Weights of a small masked image model.
Training: adamw at rate 0.0012, 15900 steps, batches of 512.
Data: trained on rosettes with rotational symmetry, 97500 training examples, 83.5 epochs.
Rows from block 2 of the encoder, named by matrix and row number. Rows with one number belong to one attention dimension. Each number is 200 + 40 x the weight over the matrix's rms, rounded and kept within 0 to 999. All counts start at 0.
# q: attention query, key and value (stacked) (encoder.blocks.2.attn.qkv.weight, 1152x384, the q third), inputs 96-191
# k: attention query, key and value (stacked) (encoder.blocks.2.attn.qkv.weight, 1152x384, the k third), inputs 96-191
q.247,239,167,163,178,247,258,240,164,267,145,151,154,189,182,215,214,164,220,242,165,194,222,183,202,161,203,147,152,244,262,185,212,203,20,91,227,175,154,201,206,203,188,125,181,242,168,245,173,231,234,226,158,220,217,244,201,245,182,188,242,209,193,192,193,184,233,170,135,198,176,197,248,161,217,219,160,222,197,185,239,282,229,196,203,194,176,171,194,168,243,278,126,216,217,190,226
k.247,190,223,197,192,178,243,195,196,185,277,225,177,207,220,172,225,189,139,152,235,208,216,247,199,195,258,108,225,203,147,196,145,187,109,160,190,174,266,208,180,220,171,155,201,187,200,200,261,147,184,205,188,217,169,153,197,173,206,226,341,163,223,196,162,226,177,171,85,183,198,182,216,203,183,213,223,198,202,178,284,235,196,216,226,229,194,181,149,304,227,285,195,226,177,207,184
q.248,256,206,163,151,213,251,151,201,236,226,211,179,222,217,182,182,149,186,232,133,223,251,142,84,173,174,182,149,173,172,221,206,259,191,163,210,159,257,154,216,246,153,197,201,184,229,207,180,226,148,256,206,189,216,246,276,192,180,219,151,138,227,254,221,177,215,185,222,192,184,171,194,223,177,136,179,270,170,289,216,156,235,256,120,170,204,213,160,189,203,280,199,226,181,143,240
k.248,178,215,226,196,250,307,204,144,212,177,208,170,169,133,178,196,164,149,260,269,187,179,202,207,133,192,140,238,253,237,227,211,240,217,184,241,209,181,109,254,185,204,214,185,174,192,172,246,223,148,158,196,245,210,142,184,191,235,219,168,168,181,312,179,170,258,272,197,215,203,180,195,262,268,150,281,179,167,138,260,151,143,150,204,140,208,172,223,264,212,298,145,207,152,228,207
q.249,163,194,180,198,265,199,188,201,250,143,174,205,221,179,190,202,202,180,218,171,221,158,207,211,226,195,216,191,256,263,104,197,247,181,167,194,208,213,193,217,149,190,230,211,194,138,197,262,185,192,162,153,219,198,148,200,258,214,196,188,182,178,216,230,191,202,194,181,190,173,224,215,162,227,219,182,236,238,172,167,244,289,209,260,168,184,237,214,237,212,220,187,132,232,153,171
k.249,229,154,143,176,154,213,194,252,201,240,285,198,172,256,230,185,185,196,225,275,161,239,193,221,209,227,227,191,171,188,178,150,162,227,236,183,194,236,196,187,174,188,178,209,240,277,231,173,202,178,212,172,161,195,185,194,131,190,190,268,166,210,226,224,194,180,199,193,198,226,198,145,216,173,212,171,167,136,167,190,236,121,224,174,233,199,209,197,181,201,201,185,205,191,246,188
q.250,310,71,120,161,170,163,176,216,219,221,184,224,158,294,241,156,202,182,177,175,194,169,209,160,188,195,234,164,220,230,143,194,213,173,272,220,149,141,260,194,233,252,177,92,241,240,226,159,128,236,231,212,296,218,206,152,84,128,189,163,186,218,157,112,158,132,209,247,178,188,158,205,137,187,177,141,124,146,231,180,221,191,256,169,236,178,132,182,235,246,238,253,141,207,186,255
k.250,266,287,182,208,276,201,244,195,169,182,169,220,193,124,164,238,208,152,208,195,187,343,214,243,173,166,154,167,240,133,215,161,163,241,154,187,251,174,161,213,170,137,223,183,252,162,154,85,255,190,258,206,200,167,194,117,245,219,231,190,218,238,181,123,161,153,216,217,159,186,306,117,270,233,123,249,164,208,124,212,159,237,181,196,240,153,200,196,109,198,224,184,226,283,255,209
q.251,186,270,216,224,199,179,181,216,164,253,154,237,209,189,213,170,219,190,156,242,215,229,188,210,176,147,229,233,164,180,187,153,250,276,232,140,214,201,198,240,167,187,258,256,110,125,150,262,154,149,201,232,168,247,151,195,183,308,202,260,183,174,211,153,190,168,213,189,270,189,205,179,196,159,146,273,132,246,189,137,206,239,131,188,210,199,218,191,200,222,227,164,170,204,248,140
k.251,168,181,206,182,234,197,229,185,206,207,209,258,183,245,240,122,188,246,243,225,202,202,197,176,207,174,270,150,207,260,237,183,187,285,264,173,228,207,186,168,176,196,221,237,182,204,171,150,153,161,154,136,210,238,247,216,283,270,222,217,176,227,231,246,200,245,239,246,234,194,191,190,191,185,202,184,176,109,179,142,179,213,179,195,209,209,202,267,231,182,153,155,173,204,201,175
q.252,187,272,175,238,155,216,165,182,164,204,181,167,239,237,183,150,194,191,195,221,199,156,108,98,200,133,192,209,153,161,225,224,196,190,198,280,188,220,196,207,172,230,200,183,181,218,193,176,224,176,175,156,235,259,229,245,197,151,142,198,169,193,199,188,223,123,196,187,172,136,230,178,232,214,155,244,158,258,216,233,179,153,250,184,178,278,198,156,222,225,217,187,240,144,156,245
k.252,203,238,284,166,252,196,249,159,213,192,237,171,216,164,195,218,202,122,215,138,249,187,268,167,199,240,194,166,302,247,108,189,189,177,185,187,247,177,187,190,171,147,216,218,223,119,154,281,144,207,156,168,173,158,174,232,282,231,245,202,218,259,204,230,208,150,223,177,216,223,215,194,218,241,181,193,219,160,147,224,199,197,136,181,177,168,148,228,277,193,213,208,175,218,218,165
q.253,225,262,201,181,102,174,148,179,171,167,211,231,165,162,180,223,204,254,171,248,239,160,153,217,155,212,192,233,96,190,311,286,203,196,201,255,182,246,179,167,210,212,179,195,202,219,197,131,222,225,162,158,187,261,134,291,205,154,200,170,186,123,177,144,181,240,134,173,167,156,142,217,168,240,183,279,191,168,278,181,155,81,190,279,168,281,273,167,231,207,218,236,154,89,165,259
k.253,152,242,272,210,268,190,178,344,259,159,186,190,216,173,227,235,236,134,180,205,186,224,190,175,219,236,194,200,242,163,53,157,197,195,207,139,217,228,191,218,84,164,280,183,219,157,162,242,158,156,205,148,106,188,212,216,207,257,234,211,227,218,209,143,248,116,219,220,141,168,268,180,188,176,124,264,263,263,124,201,219,248,114,267,199,162,113,257,290,141,202,191,170,228,219,183
q.254,243,114,116,198,214,258,248,233,192,188,243,179,160,257,250,243,161,250,213,201,209,225,174,233,168,176,172,180,188,240,237,212,177,178,205,217,200,202,223,205,273,222,97,196,292,203,242,139,215,248,202,162,191,210,301,209,188,143,178,158,237,222,232,244,182,258,215,214,137,198,209,196,227,178,233,119,213,127,253,185,182,111,237,157,215,168,175,220,161,192,141,201,207,224,167,247
k.254,228,230,201,209,168,214,187,191,206,171,120,165,203,144,141,257,172,193,153,202,189,189,207,250,137,157,166,246,192,176,227,219,216,135,169,276,170,208,231,187,165,209,200,167,201,182,199,194,281,199,198,264,203,145,164,200,160,180,221,199,207,158,205,127,187,238,181,161,170,195,181,254,146,235,142,237,223,260,235,218,189,208,225,175,221,166,214,174,195,201,241,267,193,163,192,175
q.255,230,120,142,174,212,170,149,316,246,257,245,206,257,207,239,179,180,114,185,199,158,181,218,209,291,242,244,224,235,130,78,149,231,185,275,227,231,222,242,196,158,198,230,177,263,168,237,184,151,116,294,288,203,199,176,122,128,195,198,185,188,270,154,156,136,156,214,241,215,220,211,188,191,189,209,197,169,176,146,259,230,197,201,184,289,179,179,273,197,153,281,210,162,253,195,262
k.255,223,233,149,201,197,182,213,160,207,147,245,246,209,215,164,153,231,152,262,218,176,242,192,273,211,164,123,212,131,219,373,202,168,234,206,214,258,172,155,215,256,213,160,107,237,206,136,98,256,255,189,239,204,277,217,191,261,194,254,186,144,225,150,241,140,280,274,246,156,182,193,192,339,181,222,166,131,137,171,206,84,211,251,157,200,224,253,234,150,176,228,179,226,243,182,218
q.256,143,180,214,160,133,206,183,222,185,290,265,205,195,193,200,186,180,157,192,227,184,151,181,200,245,224,190,206,201,193,200,192,195,229,233,107,200,236,232,183,199,178,198,258,185,237,245,214,163,218,167,214,199,174,184,234,202,231,238,183,139,216,197,283,164,167,233,217,197,240,172,133,251,169,278,206,170,171,187,141,262,121,213,217,200,263,206,171,165,150,192,200,168,193,267,189
k.256,192,271,260,222,193,197,202,233,227,185,182,143,207,163,194,159,188,204,272,146,186,198,251,171,188,186,196,227,225,159,69,160,232,181,163,218,223,227,205,125,130,193,257,166,188,182,182,295,206,146,193,109,184,151,194,191,274,236,173,193,237,199,217,232,233,208,243,192,188,170,239,270,209,260,222,218,246,235,166,219,267,372,103,182,168,237,268,204,254,233,203,196,182,191,193,145
q.257,135,155,253,133,241,192,176,209,215,148,165,190,201,149,181,237,203,156,242,291,178,265,240,279,153,189,195,194,267,178,160,176,231,160,200,196,324,211,229,236,146,199,244,189,205,122,198,149,143,256,272,238,158,165,156,124,148,239,236,198,305,167,184,183,146,209,275,231,176,207,145,167,145,359,142,150,121,140,211,146,191,220,164,307,189,197,153,275,192,230,192,190,127,216,182,221
k.257,298,151,79,258,171,183,149,179,157,248,217,211,168,160,178,199,214,246,172,255,245,163,167,200,150,181,236,248,110,227,310,202,216,205,216,226,76,139,218,217,207,233,165,158,226,235,198,149,292,171,228,253,220,271,190,291,116,191,150,185,138,173,190,231,204,223,123,208,215,202,197,203,201,135,240,242,217,210,229,205,186,154,178,112,253,237,202,150,185,227,196,207,210,113,225,300
q.258,136,192,288,172,246,194,190,195,220,150,168,159,207,156,267,267,192,129,192,171,172,201,246,176,210,212,202,170,252,234,56,208,238,166,149,119,244,176,229,282,89,222,193,221,216,149,156,257,131,179,178,143,163,167,110,204,132,257,257,155,236,257,195,200,213,175,253,213,219,190,229,202,170,222,227,224,232,249,152,197,228,188,104,194,150,224,152,237,258,184,192,222,177,218,242,208
k.258,220,244,148,232,208,191,181,187,215,199,160,151,198,206,139,196,198,229,216,244,278,148,93,196,106,166,241,229,159,166,394,259,203,193,203,246,126,205,212,134,320,237,223,152,193,221,218,182,240,136,197,222,186,240,264,342,227,170,167,166,157,138,178,184,226,275,186,199,223,155,107,197,182,252,162,241,140,215,229,250,164,161,277,200,204,231,176,212,212,240,191,211,199,98,142,267
q.259,119,164,274,163,194,221,191,216,200,192,167,186,232,174,174,195,201,125,230,183,198,229,267,262,222,214,188,182,261,206,144,159,214,175,181,184,215,221,194,214,124,201,268,270,130,227,192,212,177,189,223,191,255,127,80,144,204,226,258,228,172,208,199,113,205,198,238,186,242,186,178,177,206,284,155,207,143,224,177,211,191,191,236,228,210,186,208,189,209,208,184,184,146,247,282,171
k.259,228,191,122,176,229,236,225,203,176,184,164,119,163,193,196,218,189,230,222,234,215,179,232,190,149,168,178,207,185,178,171,210,194,163,176,190,176,107,184,231,220,212,208,104,202,205,154,168,224,204,236,125,219,224,257,192,113,215,179,147,218,181,222,186,242,191,158,243,166,197,208,194,182,202,203,214,196,183,217,188,214,252,92,212,207,214,195,185,215,247,223,187,193,195,178,244
q.260,201,194,180,117,249,228,194,183,190,211,202,236,192,256,185,182,182,176,193,222,201,219,232,246,212,187,196,174,152,184,163,137,170,236,209,191,257,242,146,273,233,217,257,219,224,189,186,187,194,211,220,199,216,238,96,116,190,174,212,216,284,283,196,165,239,194,249,223,188,171,267,133,231,211,206,211,116,231,235,197,191,204,243,239,217,193,205,139,121,209,190,135,223,232,229,225
k.260,214,111,168,193,215,239,134,193,237,152,147,214,190,160,231,189,162,166,187,180,237,197,240,183,204,200,170,196,230,216,115,174,210,172,221,211,169,205,202,219,208,220,216,183,216,229,218,224,199,169,236,251,276,177,158,151,63,185,150,151,186,182,221,214,154,136,256,216,234,216,166,218,203,242,178,185,168,206,175,183,227,168,161,190,223,105,194,191,236,273,247,171,173,165,189,237
q.261,200,210,226,212,198,241,207,162,233,185,188,231,207,157,183,237,210,187,200,197,179,181,223,239,222,187,154,242,224,226,231,241,164,196,211,224,228,220,204,189,215,217,177,163,242,202,143,196,213,273,169,214,214,172,217,192,246,176,192,191,217,192,210,255,268,273,196,208,195,200,245,223,228,227,200,247,221,190,181,270,174,212,240,189,204,217,210,248,243,189,133,203,256,230,174,196
k.261,209,207,171,210,220,189,163,130,231,217,215,208,191,196,194,234,185,249,190,135,203,180,176,178,187,179,244,205,189,160,264,259,209,183,213,194,203,203,250,245,247,184,158,255,170,177,232,171,224,194,216,272,246,179,262,201,160,125,163,159,243,231,186,195,172,149,200,238,221,208,189,211,170,235,148,192,196,197,231,166,214,189,259,137,280,174,214,200,120,181,198,236,249,224,201,152
q.262,313,152,174,227,124,223,301,213,175,221,258,222,197,236,104,130,181,285,222,158,175,206,187,258,218,177,183,244,184,236,359,260,165,227,204,269,177,203,225,43,197,208,184,226,239,362,214,152,291,228,144,201,251,146,238,248,242,182,186,250,131,185,199,122,185,252,146,172,217,258,126,258,245,177,126,174,133,170,228,221,161,126,329,134,260,260,284,144,163,178,210,233,228,116,201,189
k.262,240,210,213,124,277,207,256,167,255,152,231,143,216,223,225,122,180,88,220,186,174,245,242,261,256,195,174,180,238,222,19,107,192,238,192,144,367,158,200,287,150,214,217,160,279,127,205,249,186,239,306,166,199,145,148,12,256,173,217,183,243,259,195,318,109,97,178,231,235,200,298,183,262,215,282,142,260,262,113,179,243,290,91,151,216,184,187,276,102,174,202,173,177,285,336,180
q.263,158,195,218,211,213,214,197,202,183,228,227,223,208,228,211,208,180,233,161,150,234,203,160,235,215,193,199,203,269,274,188,192,231,215,176,210,200,283,216,144,206,218,191,229,224,220,178,249,204,194,151,123,233,204,135,225,201,179,243,144,208,234,205,200,215,242,259,161,138,199,171,178,236,208,261,199,204,177,175,239,195,164,170,246,173,255,213,229,212,177,179,198,207,145,206,265
k.263,224,214,208,187,199,226,141,156,273,198,171,160,194,205,188,200,187,155,204,195,208,182,206,230,172,148,182,226,206,155,214,152,178,204,199,256,155,184,191,264,247,247,228,187,132,217,197,194,199,169,231,246,228,188,203,190,181,224,140,215,171,173,216,271,199,189,232,242,210,172,244,205,256,203,130,264,206,187,200,214,183,249,168,91,194,188,223,139,184,237,209,199,246,216,235,188
q.264,159,252,159,142,276,200,166,173,223,157,218,220,174,288,288,187,226,249,193,212,212,124,132,248,235,158,203,158,191,214,176,196,189,220,172,128,219,131,149,316,308,206,189,217,123,232,253,191,154,160,272,261,209,214,257,65,250,236,183,228,241,235,191,247,169,123,159,196,224,209,310,180,209,143,239,177,241,158,148,94,191,268,94,177,195,92,159,240,132,193,211,197,197,319,226,165
k.264,139,123,252,229,171,190,172,267,183,200,150,177,212,100,158,149,203,106,213,211,234,249,302,210,254,241,199,237,184,114,132,196,248,191,266,242,208,254,220,144,24,173,209,224,222,190,158,141,196,160,185,128,210,152,169,209,124,180,195,212,167,126,195,168,206,224,216,187,182,155,73,241,197,259,161,230,164,288,213,251,182,238,244,357,229,146,275,218,295,195,211,181,189,168,102,209
q.265,187,195,191,219,205,192,241,229,233,170,192,269,236,191,156,220,196,223,217,123,142,210,207,168,179,257,215,194,192,262,195,176,192,158,197,277,251,221,195,192,166,170,207,206,230,161,198,176,156,194,121,130,130,189,158,268,251,173,184,204,170,210,204,242,261,263,193,217,144,187,226,199,175,233,271,287,157,204,231,275,222,229,226,202,163,241,208,204,211,193,208,198,193,235,111,243
k.265,208,232,148,291,265,219,166,87,203,195,257,213,159,256,205,160,192,196,161,228,160,213,169,108,188,148,259,187,190,258,334,210,194,240,136,168,190,171,196,220,302,279,234,217,186,241,251,266,229,159,189,293,193,200,279,204,263,183,229,227,233,223,212,197,201,129,252,158,253,179,216,220,201,219,178,101,222,230,182,158,201,161,234,104,220,189,188,245,139,169,217,190,214,139,181,161
q.266,241,157,210,216,192,217,149,179,180,286,190,179,187,260,191,262,176,171,220,215,248,193,201,250,242,214,202,220,237,223,182,205,192,192,217,185,203,227,185,234,218,248,175,148,195,254,155,234,186,211,250,165,218,234,130,196,166,222,180,199,167,221,192,161,330,180,221,170,238,209,192,176,221,203,215,234,233,213,252,225,201,193,310,143,189,219,202,128,249,217,198,156,244,175,224,217
k.266,206,222,230,112,169,220,226,199,236,226,171,212,180,176,239,206,181,249,205,174,232,201,200,159,160,192,168,167,202,203,203,220,195,181,178,209,184,200,185,197,254,176,178,224,216,181,193,168,276,213,242,213,269,194,250,225,182,203,164,173,228,178,216,271,175,208,187,213,217,251,179,207,216,265,181,227,182,147,162,192,193,165,143,236,200,115,239,212,210,227,204,209,164,244,282,203
q.267,227,297,224,212,229,194,235,152,205,128,134,185,210,102,138,237,206,217,212,145,179,223,281,235,195,120,190,223,241,150,339,235,181,184,156,349,233,177,137,134,150,176,215,182,196,229,103,164,254,193,194,223,202,111,204,212,283,239,213,193,218,207,198,139,212,304,155,208,190,197,205,238,240,261,61,270,168,195,156,251,66,260,226,192,238,196,251,267,244,175,240,197,222,222,152,134
k.267,247,150,83,205,256,203,205,301,182,257,291,207,185,319,245,236,208,166,154,246,177,253,197,242,208,230,193,173,148,196,200,193,159,255,260,150,182,177,192,229,254,233,114,164,333,180,170,113,172,227,307,216,203,187,257,117,106,117,171,189,190,292,181,133,171,116,149,262,159,195,267,147,285,157,205,154,206,136,185,191,111,115,221,140,284,170,174,164,135,170,218,209,254,255,205,267
q.268,265,206,176,192,238,209,219,257,170,229,167,257,176,189,206,227,212,217,186,184,209,240,230,182,228,240,160,212,173,130,150,152,187,161,195,174,185,264,217,157,144,128,224,164,245,183,190,185,154,192,186,210,137,158,182,239,190,198,185,197,229,215,178,156,260,196,140,217,241,144,257,175,152,173,167,187,186,239,183,249,176,261,227,230,252,179,218,200,222,244,190,232,230,216,183,251
k.268,239,134,179,163,184,203,197,156,234,155,202,235,215,231,200,180,211,207,196,209,252,180,188,268,205,244,132,214,196,235,201,221,183,193,149,209,204,189,211,277,245,256,161,224,194,187,200,170,222,249,250,199,249,238,196,184,123,155,192,209,187,198,167,162,151,196,221,168,214,184,122,217,149,232,170,226,200,202,225,231,222,183,232,193,178,123,233,190,168,247,229,200,145,174,219,206
q.269,166,177,253,180,157,183,199,247,188,235,199,202,213,161,163,234,206,164,196,280,170,243,257,217,195,232,209,209,171,191,186,185,183,192,246,297,238,269,228,221,143,161,249,165,277,134,155,199,186,209,185,166,168,175,145,235,190,245,218,187,198,184,196,216,219,284,252,205,176,204,120,170,231,256,153,207,151,182,209,280,200,156,234,217,177,229,231,211,221,206,192,206,189,128,175,262
k.269,292,238,126,204,172,225,186,168,217,181,261,224,205,227,218,214,204,289,180,197,193,154,127,210,164,187,204,233,184,232,250,182,185,211,157,144,144,184,189,203,287,270,163,185,178,274,247,211,222,187,187,233,185,243,227,242,188,228,161,198,216,184,214,172,220,171,208,217,211,225,242,247,184,168,206,218,235,163,243,179,198,170,189,122,195,257,195,152,144,228,210,209,205,155,266,195
q.270,176,210,214,191,190,225,214,153,212,160,221,199,197,167,175,202,182,188,203,234,162,177,184,210,189,174,199,242,228,268,256,266,178,257,268,210,226,173,207,241,235,213,184,167,204,182,166,164,221,254,199,221,216,224,215,215,218,163,221,180,172,178,226,316,207,260,213,233,203,221,214,192,227,225,252,254,216,157,204,198,192,180,226,173,187,239,179,227,201,139,135,191,211,222,170,214
k.270,154,241,202,263,223,170,185,187,186,240,209,223,221,209,198,190,193,255,196,136,168,169,182,130,192,171,342,208,177,153,256,209,231,222,240,169,211,207,243,174,205,190,221,254,182,184,231,213,218,162,159,227,217,193,257,210,238,176,181,169,237,252,213,207,199,159,239,226,207,222,239,231,196,201,203,154,224,246,219,121,210,204,214,153,291,209,215,215,158,157,161,231,225,198,173,160
q.271,203,221,226,217,144,222,249,153,189,228,221,220,226,164,121,170,211,235,215,162,209,186,205,209,243,152,179,245,185,190,378,207,159,235,211,317,199,250,176,101,229,205,214,209,131,294,157,198,270,180,132,191,259,187,242,244,258,202,222,253,174,181,204,206,211,255,229,181,199,205,132,228,247,214,133,273,157,210,234,236,125,211,259,180,208,243,276,203,252,155,195,175,232,138,207,130
k.271,182,245,205,183,216,229,218,237,180,226,204,162,217,224,199,214,170,165,196,241,168,266,244,229,176,155,158,175,202,175,128,150,190,247,209,177,231,181,174,222,159,210,219,207,261,163,148,206,203,199,291,149,202,134,196,74,174,244,196,259,165,287,214,144,150,114,193,170,189,198,326,170,244,222,166,209,263,206,159,170,187,185,156,106,273,182,210,156,120,186,227,196,267,258,287,181
q.272,194,199,207,245,188,149,175,235,187,241,159,241,181,184,212,261,234,235,193,137,227,202,234,197,230,222,181,180,153,151,216,171,192,103,143,220,138,211,219,150,174,163,202,215,140,251,222,235,167,184,160,226,195,148,226,207,193,203,191,249,161,234,145,138,216,188,223,159,163,196,176,194,204,180,157,179,198,218,151,176,170,239,178,238,263,207,174,210,245,220,277,234,199,165,210,189
k.272,227,189,192,166,169,218,219,238,205,189,205,153,183,200,214,208,222,148,207,280,212,264,218,289,221,241,78,198,224,211,200,193,163,179,146,214,160,185,169,225,230,212,148,147,232,230,159,206,215,184,270,156,167,206,190,192,174,272,208,324,158,197,169,208,193,213,125,128,199,178,193,165,241,165,199,243,193,157,141,302,193,218,206,212,174,218,193,184,238,213,246,176,203,207,259,247
q.273,173,186,184,215,197,83,207,176,221,187,212,206,211,231,228,172,252,240,213,131,188,137,198,138,242,219,316,158,229,234,193,249,170,187,231,183,212,163,250,130,182,170,200,190,218,250,221,193,122,218,150,190,209,195,237,255,241,196,170,184,194,240,132,234,214,201,182,216,156,231,210,214,179,195,276,152,246,142,177,165,224,195,195,221,206,241,172,228,228,165,243,249,164,241,138,209
k.273,145,267,287,235,195,120,176,232,202,167,218,185,234,150,184,153,265,112,215,210,131,196,225,251,271,208,255,232,248,176,229,159,173,254,207,195,163,232,209,192,162,214,264,181,199,237,154,227,226,187,211,217,209,185,136,188,252,263,261,300,174,193,148,249,250,180,221,184,160,180,232,172,298,185,206,198,221,234,137,203,164,240,175,196,195,223,236,181,230,144,121,186,196,183,249,167
q.274,100,196,288,196,121,213,204,180,229,198,243,114,246,126,153,161,178,140,290,125,221,139,236,215,255,182,224,220,259,240,227,200,246,119,164,255,183,209,210,152,130,228,242,224,81,259,251,288,240,157,164,142,268,157,113,192,218,264,220,230,133,167,231,173,176,156,198,144,236,193,97,257,213,285,206,235,213,243,221,218,245,155,235,176,118,226,242,195,272,176,249,156,189,143,226,121
k.274,213,349,197,176,212,258,255,101,183,237,199,149,132,130,140,263,179,210,264,207,140,276,227,194,115,150,167,147,167,181,195,236,196,188,150,242,207,126,107,184,230,170,222,149,246,175,129,211,204,186,218,156,149,117,238,222,354,224,231,171,212,206,253,202,308,260,164,210,187,223,310,159,293,237,207,246,277,149,137,232,165,258,149,145,185,249,137,182,217,211,228,193,304,247,229,208
q.275,201,203,240,213,194,276,195,236,193,188,235,221,230,154,191,213,159,190,215,232,227,206,185,220,169,209,25,269,192,222,199,170,235,214,127,228,198,220,112,212,223,214,257,212,196,178,232,296,254,177,208,181,176,238,178,179,236,230,220,98,187,140,216,231,190,205,221,198,223,204,161,213,187,202,197,238,208,276,240,204,153,216,162,233,119,195,163,206,232,225,203,175,191,155,203,250
k.275,256,162,169,184,178,273,238,195,182,231,262,202,187,199,224,250,160,246,243,212,127,197,200,162,128,170,25,165,139,227,244,306,238,198,162,237,213,146,146,194,224,190,174,171,198,205,210,215,220,189,189,184,166,187,248,250,246,170,198,53,235,214,231,191,195,294,162,254,253,268,173,208,217,231,219,188,176,153,211,200,118,144,211,166,158,204,172,238,177,168,266,237,230,189,141,221
q.276,131,269,278,231,158,219,226,173,190,241,200,207,285,88,154,117,219,130,205,206,184,209,246,130,251,183,165,243,219,183,323,208,187,265,217,259,184,287,202,92,143,230,228,273,141,215,141,206,261,218,88,183,230,142,225,265,288,221,218,230,178,178,207,225,195,233,257,159,217,166,179,261,258,245,171,254,190,240,214,229,157,205,235,203,196,205,313,212,239,135,169,176,192,135,235,102
k.276,177,306,197,187,216,196,224,275,188,236,231,102,222,235,145,231,193,169,196,215,173,261,237,213,151,127,170,191,197,130,130,116,171,220,193,173,239,191,200,223,140,182,271,169,245,159,165,203,182,188,260,176,174,138,233,107,181,235,219,222,195,289,195,94,188,109,209,207,152,170,318,133,200,190,139,193,223,170,197,150,206,260,152,141,249,208,205,139,133,204,207,202,240,244,223,176
q.277,219,207,220,241,186,296,184,263,188,228,175,244,186,158,219,254,201,192,164,222,204,212,210,213,208,242,0,252,158,172,200,173,197,149,163,209,154,268,199,206,192,193,181,198,183,177,202,245,209,204,171,209,176,177,214,207,191,178,193,231,190,165,215,210,233,214,210,140,229,159,213,206,198,186,194,231,176,271,186,258,179,246,205,233,201,181,205,204,248,245,149,179,216,173,210,194
k.277,240,182,153,195,188,263,224,148,200,205,196,184,202,219,193,241,148,229,200,196,224,212,198,192,150,174,51,194,178,228,228,235,212,112,97,247,232,170,221,243,233,211,112,221,183,155,232,196,246,200,191,194,204,198,261,202,186,168,185,171,203,199,198,182,152,242,166,122,242,211,157,234,136,222,189,232,193,163,221,227,251,187,247,176,186,171,209,229,185,226,322,218,192,206,188,202
q.278,218,295,224,168,220,205,244,161,138,215,131,210,182,102,148,268,199,189,217,283,180,335,249,274,153,174,161,197,170,140,237,198,155,257,226,232,187,153,160,233,173,180,235,183,214,180,136,139,248,201,235,245,184,145,205,150,198,164,225,196,210,212,204,130,197,226,207,250,178,240,265,142,249,234,123,217,184,185,139,198,131,193,123,226,275,216,151,217,183,178,160,209,228,169,280,230
k.278,254,124,117,192,207,158,211,295,179,243,250,252,168,304,237,216,212,266,180,167,210,176,179,196,219,256,261,174,206,226,134,205,173,174,246,125,143,144,245,222,249,199,206,155,277,248,232,173,148,237,253,211,194,228,230,148,84,85,157,152,207,282,163,141,196,112,144,246,169,235,211,189,173,121,187,91,166,179,255,181,200,164,233,205,271,193,144,162,172,224,152,242,181,174,162,314
q.279,93,284,293,205,228,242,208,168,190,149,141,158,211,83,164,218,185,194,225,167,220,241,243,209,213,126,172,231,270,185,277,200,245,209,174,285,192,191,176,214,174,167,244,215,25,174,142,213,249,121,219,219,259,143,178,186,216,219,276,217,143,149,249,192,184,224,223,191,242,133,174,223,207,285,79,307,208,237,159,199,112,291,165,203,164,168,251,300,269,150,186,173,220,209,224,108
k.279,198,248,146,187,203,232,254,247,116,301,182,184,178,288,176,264,178,274,162,255,222,231,165,212,112,163,208,185,102,129,259,200,187,227,251,181,184,143,179,194,196,204,161,205,238,162,126,85,172,221,226,134,179,214,279,209,147,194,189,214,154,252,230,63,231,210,169,217,157,200,260,169,198,154,126,231,243,192,248,183,135,137,188,175,296,183,181,136,167,218,212,227,253,226,167,235
q.280,258,197,144,226,241,195,177,179,178,243,199,274,168,303,207,243,177,313,155,256,232,227,147,191,118,192,201,182,150,266,216,194,199,232,207,205,192,173,182,276,318,209,166,152,218,166,176,214,180,193,225,259,176,262,254,164,180,137,192,183,178,223,195,263,250,208,233,228,182,227,220,179,226,132,204,196,242,129,226,130,177,254,190,180,226,209,123,201,210,237,196,215,249,161,167,292
k.280,199,116,226,147,150,198,194,173,216,191,187,241,186,204,239,167,185,186,173,207,215,173,176,231,253,252,209,233,181,182,250,178,203,216,234,164,190,216,216,213,220,171,199,257,182,248,258,192,203,201,166,212,172,253,140,201,167,207,174,247,213,190,203,224,129,205,223,224,261,241,130,201,209,152,139,179,141,253,213,201,177,102,229,269,228,171,212,204,167,161,170,209,167,129,257,201
q.281,226,214,154,226,197,203,216,167,229,204,235,161,198,275,263,216,205,188,193,242,164,183,166,235,175,172,218,164,156,195,242,232,174,211,206,157,200,150,184,220,249,188,151,216,242,260,248,144,253,199,231,159,237,248,232,178,241,226,128,234,220,173,205,271,184,135,127,159,212,268,247,230,200,100,199,167,209,205,163,137,217,186,172,166,217,145,152,196,92,209,206,228,214,298,189,200
k.281,167,139,193,217,191,200,222,245,225,169,222,258,224,161,163,159,202,241,192,109,207,168,244,160,302,254,219,207,215,208,164,218,241,191,210,248,256,249,217,151,146,182,170,243,215,183,229,230,200,192,174,227,175,137,171,180,230,184,195,168,208,190,194,241,184,201,179,231,206,188,161,286,221,247,270,211,215,231,198,208,200,250,228,250,203,177,251,262,282,161,186,185,185,222,176,179
q.282,142,254,226,185,266,181,217,256,210,221,206,213,223,204,235,216,197,192,221,123,201,204,239,131,198,226,198,185,222,194,136,159,206,139,187,160,236,240,242,135,128,127,213,195,205,171,218,224,60,166,148,175,128,138,162,252,253,196,217,160,220,263,188,283,238,149,162,217,185,137,246,204,140,229,245,187,243,197,187,227,224,251,149,260,170,206,190,287,239,178,194,236,188,270,164,229
k.282,218,231,229,233,216,194,172,122,216,186,210,213,185,190,143,175,212,191,245,180,208,181,170,232,174,193,200,257,202,182,268,223,224,197,140,174,169,217,202,227,229,260,238,186,171,210,176,181,218,224,220,238,212,215,198,240,199,142,228,218,202,209,183,127,242,222,254,205,199,142,141,210,228,240,126,221,198,236,226,234,174,209,252,184,185,163,247,175,183,218,199,198,218,107,202,194